config.toml
model = "model that predicts nearness at each pixel"
dataset = "rendered dice on a table"
train_examples = 145000
image_size = 64
crop_scale_min = 1
horizontal_flip = false
translate = 0.12
rotation_deg = 5
color_jitter = 0.1
encoder_arch = "vit"
encoder_norm = "layernorm"
encoder_norm_position = "pre"
encoder_activation = "swiglu"
encoder_mlp_ratio = 2.67
encoder_head_dim = 32
encoder_fused_qkv = true
encoder_bias = "all"
encoder_qk_norm = true
encoder_parallel_block = false
encoder_inner_norm = false
encoder_moe = "top_k"
encoder_drop_path = 0.1
encoder_num_experts = 64
encoder_moe_every = 2
encoder_expert_mlp_ratio = 0.5
encoder_experts_per_token = 2
encoder_shared_expert = false
encoder_patch_size = [8, 8]
encoder_conv_stem = true
encoder_layers = 8
encoder_width = 160
encoder_positions = "sincos"
decoder_norm = "batchnorm"
decoder_activation = "relu"
decoder_widths = [64, 128, 192, 256]
decoder_blocks_per_level = 2
decoder_block = "plain"
decoder_attention = false
decoder_upsampling = "transposed_conv"
loss = "l1"
targets = "nearness"
residual_init = "zero_last"
optimizer = "muon"
muon_scale = "match_rms_adamw"
learning_rate = 0.0037
momentum = 0.95
nesterov = true
orthogonalizer = "newton_schulz_5"
adamw_lr_other_params = 0.0018
max_steps = 10400
batch_size = 192
epochs = 13.8
lr_schedule = "wsd"
decay_fraction = 0.4
final_lr_fraction = 0
warmup_steps = 2080
weight_decay = 0.2
adamw_weight_decay_other_params = 0
Rows from block 7 of the encoder of a small model that predicts nearness at each pixel, named by matrix and row number. Rows with one number within an expert belong to one neuron, the router's apart. Each number is 500 + 25 x the weight over its row's rms, rounded and kept within 0 to 999. All counts start at 0. Numbers have three digits each.
After each expert's rows are labels from the 100 images, of 14976, where the router gives the expert most weight on average: "strongest on" is what is common among them. Only what is clearly more common there than usual is listed. The data: rendered dice on a table. In brackets: how many of the 100.
# router: router (encoder.blocks.7.mlp.router.weight, 64x160, trained with AdamW), inputs 80-159
# gate: expert gate (encoder.blocks.7.mlp.gate, 64x80x160), inputs 80-159
# up: expert up (encoder.blocks.7.mlp.up, 64x80x160), inputs 80-159
# down: expert down (encoder.blocks.7.mlp.down, 64x160x80, transposed), outputs 80-159

# expert 13
router.13:485514465533519495496519504471492506479502485470480497500504510534464500477499502540482503488479532488455513490478461522499517485467475536528473487446485486520458500479466523503511487472488475479520497506526448493510519502454511467521502494
gate.0:501473511509513538485523475493504510472492527516489469491486509467509487492469483527493491466447517503473513475502463506472489482537505495485512502501533498479497497535517477430444475534555529468498512434525525503505516538504517474528509442
up.0:479461501505512500470516485549505518465506537503455536500469512486522496500469507539480492441492506481462551493513472495508497532526510473449495494490503482507509476486503493496529517505516528463508525453510528499492502507530472456589506454
down.0:499530486534499505540460575439521474463528514531512478560504509511502501496518470498499515465498476534503438544553505497533495528542489540501440508539511503474489505494451487546492483502464524509491470520485456504557518492520459521484521506
gate.1:478519516483579547493476493469469497474530482505543503504499498475498509514522533492475499533493474490507488488508530486502461480531501506536517496510523459501510477497495531521516513509484516485504536517497594504490530555451507477473528523
up.1:534491495497487513537523519508524498526486481496517465480528502504520502538547515507536519472495441519476446493493481553513507516469503522477479500503488441508486461509473470468493452482497552529522492481481508460438518497531445542517500522
down.1:452502501474510466489530485454526517527548474496506546537543526498503436478493499558471498492487517513537540456528460513498517483526491497506509515485524527491511550511492478456450487484505502484518513494557509496496481529521490506499500495
strongest on: dice: three (67)

# expert 40
router.40:487482496478493495465542485514515524559519490508471485533491467521519495465498471514466499476474535489472512491495461482528444534491509521487460498507475508491502520474503473495550506493500514502496512516462489472494514509534495487529497483
gate.0:513509526499491486529524517516486500522521524501488529478512497507486511489507458482483490487526549539494505497512511493435496549533501534524488502489492515483572504514493499468424504512491489500489515509491478489461507467463474472524525487
up.0:492476508508471447510503493493529505487523509494492478474521492469508491499493498517500498519490566515521502512511512504481489440511483524483474506501515509480554534490486485492455539530534463491505529500473519496501501452493449487485520505
down.0:517527511541512525495470529449534511545496498532510529540492477517494510478523515496491494544525524512531528468493537494540446445509520470520526486533516494472469499534476536506496502481523494467485516496468479446537511494490503440514492485
gate.1:520501489509517506462467498458533491510489509498479487482494482508488479489528384488499490517469523493507481516491502496529498491508459504519500495511483500510478496488521461514503569511546521448521501477447508473466506508497458509502506468
up.1:544503495518500493537530494485535508544504528488519448495500484496510502530531485447515534523469497523475537495493466507484512494480479520502482495501516528542510498448562471487521529504528506504546473469481477483468499506506451497481485509
down.1:489484516534535528538503545502496525500557493474542513530475502458501513502484523521498456496503545503504520486519519463491446513521518484544510495507492415482520505525529456462472526480495448513490528487494477492475500508461486473536506475
strongest on: dice: one (67)

# expert 18
router.18:478469543461515504499562480508525489529553505523442445507471477501497494487480496525483509490501527499501529467532488531548452503501497497505483509526508504503457512492504508522503498474551526481486509557502505493485486526495478478533491480
gate.0:488480524521521547482500527499509493511490545504515460536505496491522490485481510484497454512532485524485506500495500482465467547470514518475493497498513482524471448515516488514497499479551513530476470522508456481509536533535543533480459540
up.0:538521477464537427532501510500505502498511481502507488498491509473465511541508504486497519500461495486483472517525499543531518474511539473488518505487490489517534503475509440511462471501455498506508523430499497502504523455512464498525518483
down.0:533483458535497507542501484513507531526478509486490507513521503483511493467495487520499485492484565488494560495522468519514518517530491501462501550436472522479544498509538468448472467477505518501495489499490462433494498488497522474505487487
gate.1:464519469504513481470508488483509510481504502506503431501526477513494504480513507520497501483455487512487478504501502499527524530491506498519502498499493526547550520497519425524476483477468489504520532518491497494481496582514516509517483477
up.1:482514518518510472527509502497485479469516485504520522502500508503501505506457436498502479510500532524465476499496531509440475513484497536475480503496517496523502462504443557536515500508519499508463484505533498457520460467522491502497498522
down.1:523497475472482514533497464545519501484513490540516473499478551484523504481564530452511499530494501498518499514502436489493477521472503524500487537534475507540521521536503489464478511492519484518487488465469528474498530521490456495524545462
strongest on: dice: three (90)

# expert 17
router.17:465510478450522481508537491511511523480540492529450483505508480525477515452483507560496481479519519485462547495480507541500453482480437493500470495486496484499453498488492498522514482468518540477515508521477501507489522521536500474533516498
gate.0:510533519496504481527452493508483481471474476518528530489478511477524492490515451533545490483499546505496509511483503518500492500497531529458518504499516553544483520521481487524501488499459520516547519513481476492509552512532591509513512524
up.0:509500516526545504511444502497494506480465504524484539484464497502529491493508472517535468518512538504475525512468543478489498519509517539453499507493506563498485514496457533478508466537450515521535528489464507551483534510514544516530486512
down.0:514500449474484458527492527483474478473478540479484500496512468503517479533510485467508511517511499484534522543506503511487484504530507467498508479489486492518533553502538515515525514500488473462484502455466519490517473515475479499509524479
gate.1:493497519510450543472479500512524492514489523513515576506516497480479502523502517501482510514486479529517517479494499490547510505512529494488504502511492489493517459509538483468465536499468519521486470528456481428466514508516529510514481457
up.1:490459486460503504488476519489513519512511469514468487505549485514446498526490477500486497478531463495544469523473464463529500504529497510474486502497478502501519487544501518500507526517433532540517494504468491487476499472466490495483497576
down.1:483478503468514494527495480505548468491490510495485546494514509517495502501533495467510533481493475489474494486480472460480482479489463524483539482497475474494514459496512513514521509510483509494502512466486535517484488523534486530459489511
strongest on: dice: three (90)

# expert 59
router.59:506510528538521509531502491466470484504460498500537487493540515500502506516492518473475502473495470494515475527498477507482520494461513526487505496494531479502478469471508486494530544502478487527509519489493480488471505522446522511493496520
gate.0:499518503478506513500489497483511515485528489496517474478543500474508506508464466502501476536504504491467500507490491553489478476528462477483474505498520506487491499496523539541496491510487504490461538492517500517448504494478422500498483497
up.0:485486525505504515518519528505485523526507522494509492461513528488503499524505485516503486513463456472497486494492492469480479489477520516525488499499475480542456514503480532561520450469567477549474466534497499545506484511519484525532521442
down.0:471534515489522491488502512475504484487503566498507489482515489463499488515518469520482498483485510569475471519515496486490526519544502503501512492504554516462473484559462494483485468550518498470468513530443490474509500486506519529423476468
gate.1:508525503477471478459497503505471492486488527484462505506477507495494476536488491546510492473486479498516540510474519543487459499550506548510495498512516550489512523478460510472490515487502500501467466531525547493515524499509460497475527517
up.1:517520496521502556496486514491492494502475519514479507486501478499472486527506459496492503475465504494500545494484507507482483534506477489466535510480503516496546572476489504490507539482487535473503480501484529470495520499515531510524516497
down.1:547513474488484504499511536505485503547453478502508489523427505556546471489508478474526535501475494449496516479519475497515521535522496522490482503500480533461505453445502501501501516532520523481517460493491467435499497521498523483550466525
strongest on: black die (35)

# expert 6
router.6:489474495480536523475529488517514538513508510493452437494479498503490515512495489567507521510518529518531527484509483483475454495522480491482484511526485520501487479512506472508532502484512524505515529516470520509482519552559469503524477487
gate.0:547504529523478467487466527494526527482474510509493508521539495485499489541513468506506536464514523480479548531495519513532470522454492471515470503504511517530492493479531515539524490506533471537520492488494533505523504453474494485447521491
up.0:497469493500461528527461496498520505454486521484512516526525493485481522559474479485499529504481473452479507489524446492500505489457517520482503505508484481477510517514521487449469472513493522501496532500486451521493508473519528462507507504
down.0:511511529503541504479502475498567549516516528501513480474569460512511503474496486474504511513496515498473501507501458473480486473480499480475523465489530486504486515504507456481515448483476490531461482475494498469464501500539520509471493496
gate.1:524509517536515484533476507505493496459511525493464525537529493515537492481514488484486559467557546519503540501488574498494495474507540522497503497501501491493444444468497545551546511453481491524485492509496499483527514522484490495485483466
up.1:514480472460484508483515490511507509548485538477518470465454507463458501499463500512517477529464474522473464473510458490519523504500479460506502502508529486534503521527489456491456497549540491485504505461464510509505491481487497512531492523
down.1:490479510538442542541506490511535488453491547547448506493529508494522525516497455440507520493488492519495523495530519503493473491506520475524505487526483443498524496511509495519533493502443515475484512470539484523516534488506530480499488465
strongest on: dice: one (80); total: 1 (29)

# expert 5
router.5:515463475553465501482506514501500489492513498516511483533509480466459488455452486460519474483476531523515459503510509486497526524480543521484471477519508498537507539524506485470517523539450469501534495510496530467485526520426482463504525514
gate.0:516481477509522468537460505489501479516464543492475468501480511479504494480491574513495523511478500510488523514497501508504554479479518460493492492515485504510472506535563521471531513481495573503466497517454456426537506474485506483514512470
up.0:498516506492498536478522497517500514498518481510529528514513490513512509527515441504508480488486501499494471495498489482475459540513484541508515507487512526501558496479490478535459468507539462490520493478524522549462472533517501505521493529
down.0:546555482492488476514487473448544498511500481543482538501517478548521476461502486451492567495524517517540505514519507489511516498495501511453484529519482481491513500521447497532528461494474549495551505497497496514509510437485496506515484491
gate.1:521526491501533492483468486488500489484503504501488571524452466518502496457488523494477538527558499483502498500520511483498517540519504491520457499508506494475493475476444489530544470504478553526527497531454480543546490476499484501532507507
up.1:503487517504506509503511508509505515523480508499503434467533523475503507565507456514529475468451492510501497513479504498489477475475502514487533502494493500512511515525562521482464505496527462470474500473518529485453526511495512504467505480
down.1:519463460490490531532498487523494503487459500485503470512501515478542561526495500523484528513508466507501492499485522551484517534481496468491461488522481500497469506493518525480536521518485488519506542511489540498489523479486521464454548509
strongest on: dice: three (65)

# expert 8
router.8:495453485517463506489534485498516529485470474493495469525512507554548545473481483563508509503500523452489533475464480517507512470497499495497449509534519516501483509460506491496503514485531549480527498520480521527467517514504497444552545523
gate.0:539513511496521488487477508521495485484501461492514511517501500472478498522502491509517470472490482534549477519511513485489476461498555488499523494502496499506485496497511548547544458497427458523533481483444469468516497468471453495466469509
up.0:502464537450486507463498512511527510498504499506496526555478527512505485508520433520518478513519474472542520503493497463549513493464518527495522496502437508468510482508514503512519501511509524481531491518438526538526476514533500522453477473
down.0:447487511514499485536525487470507505465495533557476481471518528499540519537494503522504511479480547485503486532512505545473530501508490521492498497488528453467513487508524503503473504508460480473487494449528525497523485534492485510497524500
gate.1:534487504526476502541481494533473487493501472496483517456471513546523489488498498467504512485498528490452536507489491550479476511493493472501474503498500445549535563493482496508429498505520471508463492487507501492512504501504493512503501482
up.1:492434512480521498496523549529492498504498531477473512452474518530462496515507483488505471527535493464491499495493497470536476552477503489474507491518507504510501518521507519529519457514502515523530509490507509489471464514483481518517495495
down.1:499476495512533485458459504511506477472527507490481485458507522493523476482501534419498492496538453529469509512548492468487467462485533547499523471475458488523494532518482480482516462496469493473523550486472489504479482500502505525515493501
strongest on: dice: one (69)

# expert 53
router.53:451512499503530497543523474524476465508515503494499483509504488525486496460482489524487498480516554492485527502511482513508470513519509494527515509493504501526524507517520512538504508485526507488507571517525479509501500530522501479494523485
gate.0:519544469474539505455537528534488510453510476532516451547515479491498503517533475453524497536490509504502461506526556486486506522509484498514507494505476506478482517516475505478463481514525496507522506508494503502487582506510524493541526507
up.0:532542493505533489495534515503511505500452483525540471478487477495474491528500480483535524536523529486518507507486504498473519532476472474527503501493467486485549515528513543508490540459533515508521490444515502492494539465477486471554523501
down.0:487535478498492483480473503483499460543459515466528519474505471485493501510474476497491503532509518496511480509517492502481478525529518493521511462493468482544484492496476507554504478511470484551525496438511531533514486512518525473490501478
gate.1:501469470496529461504470527530532506482515513510490503494493497515492492487502522517449532482474466465464525524493492524504510486506514476438487502489534462467469537477515495471545462544524529480498563515476480447464488456523495504493501551
up.1:507489505511510538517450479496488480493510514497470499533477500504522521449497475535474530494479517490468512505500500514472511506494515485468502512493520490490461518501546521444535464533518544492467560556453523491468458516494498516466523491
down.1:481491492520439478530482569517491484520490516472394529463473510530499454492525476514509515508527508530518521550490518519494499528479497526509528511506485488515546523475501495490516545505528474508446485516485512484516498454496487496494521460
strongest on: dice: three (77); grey die (41)

# expert 20
router.20:503462508475482539509524483510520525495520499494472475507535478531456524479481497524506508517519522476516520495501480520527454520480505526487515522467482515513489487525509537500504475479567532482512562526521497511520496518524522488527510509
gate.0:442545536538535482481496509475494479518501500483537499477537511489478501512494498527529524494527511479478534504496488507531486463537491461475547493493537487508482518518535502531543509484515517467483478486543485467512482473493481479482490475
up.0:480515471518446485548504503508494491520483492513475462531503519513493498518503453501489499470515509482496491521525517484499479556481447508537479507506499535470454503466519489538513565518525506465504516509468508493483488496505519508513524513
down.0:477518469532547505452508474541519554473506465529513472500436512518499490480444477523491513469505487455498518507521511541498490484481515500483538528531554508503527501497476498503485488526523534475499514511486517489482513489485480541500511564
gate.1:484516508524503513506533499475497514542516515480510560445497500487493503426480496496498462466485513487487520478510511547545506496471502475450531495501491499510506538497528491470533524469504496539510463509485508454516530492528518521522490498
up.1:435478481517508490496472501521524525460468531473542461537498502510482500525529446505471474530485514464483516506490529503486466490509485480477481492507515513473488479472512510493492456547517492556516526529486498549488453526550516495462492491
down.1:491456534547485522521526551499526518488503456473471477571476499498484494468523505507462488530488481489522514496481511484469505509517488479499507524549508485442496510537511521509477466471509562508523476509503517482455499461525502530477501508
strongest on: dice: three (88); one on top (69)

# expert 21
router.21:461447481520493515513551523509520482476540534459473446491512489469523478445480492545500549471480506496468520512503507531509459489516471526512501512506523507543477497459464500559516483461498513490479520499487503521468482521527469486522529465
gate.0:519506506513485476473486506524539495448497487479520484541526497471511507513528489478528489490511499539498492494487537479481480520479548491490544492515460508487518470491469537496488516510475532514508489535452491463449511513544505533526483461
up.0:457478514461423527553525543460500535500461507469503500549531509521515511513513548499503536480515495495485516509539505498472492514454498568527480504487514501486467491468476500451459472482499520499487468486498503508550468523496478484468490510
down.0:498551527512510486524519484504519482493511495519520474499504484518502506502526529515507498558525502502513527487498485483459501523557550517516490518539520536480517507489524526479472541458520485470504511514507485478517547431534498520518517536
gate.1:449490496522488484476533511513503494457533487501495457502541506499483491483492451495501562461496524502501504495514509499519483523485494525532501501498544503506482512487495489489510597476497471525524521484502467493496481494466496473483502502
up.1:464470487505464508512539497493510508459500489494484465490515504517489481503488468502499563491496520497504500491502501493499502518485496521504505503513538497520486507511492497513492580484507458531546520477503471470475485495469524481478497508
down.1:500509441494474476450470511463493517505508470500521474563475477538488472468520490548480468514469466438491441497517543454515495519532540498539502486470500494520506530512518520505469484460478463510511506527530510518543510534504472445514475500
strongest on: dice: three (70); grey die (44); black die (38)

# expert 19
router.19:496484495458474552486540455518514481485548483512437475487496479517498487481495479499512503521520549477519534512542521495504473502487461475507493497501497509525466498521504501500542469469491495470505482509529510483485506548529511499513465500
gate.0:512509507506503479531497519548502502526501498469492544515470500491510495472496497491504489486514494524501467505501511469467508464491471516477515505497477499509486517456493509512503508425508471522503514502491520518544509531556505473521514497
up.0:512515481482495509475502484488502503494511533528480451493502491494472488529496503511505520515462503504483521500505487558523509514534499474506482497490511505462505490515518484478486511568480580513508477490514468453466473494439506512494496522
down.0:494506440499525492508490521487449510527522496514483462492488467552462508500500534504455460473504530497495482508452500529467504522507510510528516534497483586537507520490459469495518498509518523511479482491496460490488479531524494464528509443
gate.1:482516489520538494492498503481491499515503432473505493524546510507439499467505457465514533504475490487519513510518493498527534472506548445532503505499443489534527514470476482535467459492500523543513533478522524476458520516486562541494498503
up.1:500484509534562532496550510470527476501488536522508489516533478518497506476489463471472516475498467506513513488491517449515473534493514542465464502490526507496478520502441525526464503497554484506515477475512473481493487494515490478572493492
down.1:515543500499463508554480507471487508511486487534486511471529446521528478481492479477518525489462464488510433533502465483509507512465506524473533494496530476468516463502491540532537473497490549517527519503490492502512497466497528485465499497
strongest on: black die (38)

# expert 1
router.1:441488476465521537549521477491533539493524522509460473472489482510481504452517485534512490523508547438462536482513497513488464495479461532513478513481502487484478475481502488515506509500503562516472505488517505525501502497471480513517496483
gate.0:528493522491538503499493511496493496566478514485527542505491509496518485499487499539484521472500462521497510497501490500543512467498470507493506506504514514475505523470459482470519529469544500441510550527518480471492478512491520484472544488
up.0:524492488485458489449558533517473521527507455495492541506484492468509485494522443511460477469491481483491480528505534496529491458488451505510469502491503539491476489497517532493456503491490510522505507514479430519527470538525568469512503506
down.0:506500530507512505521495453499477538459481469526468537479513514487528468516480515573464469473488476492505515485482511481488472518512479503554463520539539536531554484534505515466492489531517539458505479502480498513513502491495546522474501431
gate.1:498549492519476491502504456508488485437507504491523485489471497474518510554531482479515478423524522517470498501489529498463494534526512515518519503484497542543468546519549492515534462507480530517479549471533503501456513487532464490535506550
up.1:557523525481510532478466535519533518511502517523514499496482479541500485493514524512482515535515490492505514514486453493534493490510498516443487501504492458462526485489472522458443501481504474489521410497488533500487543522486522502476513450
down.1:444453503471491483492537498500506506537515557505479461515482501506514507526441483474557500499496489516480452545498462493501466496499454514534496453472499478523511501521523473497508511488505486499501499493534508522524498476527506517535536502
strongest on: dice: one (100); total: 1 (34)

# expert 27
router.27:505476510480514486507482506521556508505560497480476456534511474535504523494491508517508487481454535443471493487506515481469484483488498484535497512461506498514465508491495531496480498469487514511513518525542540548490561462525522496534487518
gate.0:503468516488485518518515531534467500519532467500483518511512490506491489509527519527500513532524490483501506506504482490452497529500513514519502493503538533494480467492506491536518553496526475544459491514530530478476493477473469462485504492
up.0:471515496530459497544523499483476495473505536509515536507485516493505501445502527483497531508436501515507455497515454514525511508522510567524480493491496500462495482501522476468513482516460499501495447483471501511534545499461459507442509481
down.0:518488464520499465467505502570499497497482517480432490535515504503480475485543482503461509504465493500512517470487448574533543480545538517486453510491464524508500523481538488471468465518526494494526506497497492481482472485506501496481537506
gate.1:504513505494557540508490491454532490524484510505523468519495503541542505494504504487497550499525496482512488485485467469475490520493471476500492503473463460509491508490523535501499506495511457546549482472503541523541516489501505511469515501
up.1:499480482512449476506513517530470526450506485508478544471498516478461502517495475530476449461476496518497530505504515536537503496496533523483502498522506531503499512503483486507521526520497538472467510507497453460461449491464497491547511486
down.1:471491484490512512486478441507465484480533486473497485515532511483549557534454492515450503479520513497523477504510442517521510496525522528510470521497502506503494519527540507473506490547491498473488537534489526558516517517503515498498534482
strongest on: dice: one (66)

# expert 29
router.29:474474521527512512510516465532451504499464509485493539507481499492468492482523494523503455529479536510500515459479514495518465459465511484506532491512477487518460506489489522479493532445495547520464538557531497533545510482479518543518477525
gate.0:475536491474515529495516493516509495514492473482519503523501475524461496426528499516492492519491534469514471487489500486513488540490516524538519501496452467493471514505458497522480513476516508506505493492475456524475451525531505514484484482
up.0:470517498479491523463486505516512509516484466496515515518477475530464486459516518490509508540479507447499499481483534465513485510507510492519493502490473473478486506479400515531484491479574497530495469512442521497471465547519488518505476499
down.0:511483506488501479453502541480489484488499507517529494471505471494489472460487458514531511512526527537454500499446543516524490515516498469530478503526542552524470497508479506543488512502510542487492458527538515462501557506565511493487473512
gate.1:491512510522438468466511510518508508483533477487504522466441495473489484481489500513533498489473486542494507490528511480480523478534508485526500508503492483504537486501475492482524551500494483470494499478512488457470463532516555519513481507
up.1:519485492478561533526480492477483491528466520515489473530548502520505517514508515492463503492528498467517477508464492528521480521467501507490504495497497515499467510501515518505451436493508521548506491526485510534540524470470443486486518485
down.1:458537488515508503540495501473484478519462507548450568471526510511485498527474522488481534440507491536532495497464456498468508464504480511461530524499529513485511483518511510521530494475480537504468522531503518530497499476495505517521496529
strongest on: dice: one (72)

# expert 32
router.32:500517534514476508506480472543519484499499448500446474515522476494493521482455491510505507542507544476469462505493514497478423487512501483475534484520499512494488516484457468500471497486516495506485459483468517463492578523561496464491514510
gate.13:489507520521539485455485518502467498476520504494464587530537496471490488485494488511480490479528527539491498493495509494535503496480500495456507503494490484499527523516459505464511479487495493529502500561508560481532477498479573510446493510
up.13:554502508498501483485444500533524479476516510495506441543511485503509498491441533495504441530509530529461525504530537521496469539468488523498506504508539498472485486471513494488466516509470474530513518546533452462518497473485485457533488515
down.13:487509493470488525535524502482487468545479529533501492446519465496491488502554475527481481543523472478488500515457456513523489474502499472510486507468465520455468526516515511555492477446497518462513491475501513501505492450456470505468505509
gate.14:522481501496481466567494520504480521520529511511475498507524509487495504485506485525513468415518526534461471511503498512560496498499520533476510492502486503493467488485485484510505494487523483471496475479470492496559518515497513506490520491
up.14:511487502511572492494506533449499511561492501500510501483514512496483498512516480493480551491538504467463472525499517517496527557487506531466508490490521468465446526466528453549509496480491515511503528498493459479546511542469487493476504504
down.14:473474500482480520472506512546528478480486507515548490495477472474501488557505500475519511470475495461465514544474480458506465511513490496504504508479494488511501481510501479486521506494568474509520459477501544504488492540515544526499506499
strongest on: dice: one (90); total: 5 (28)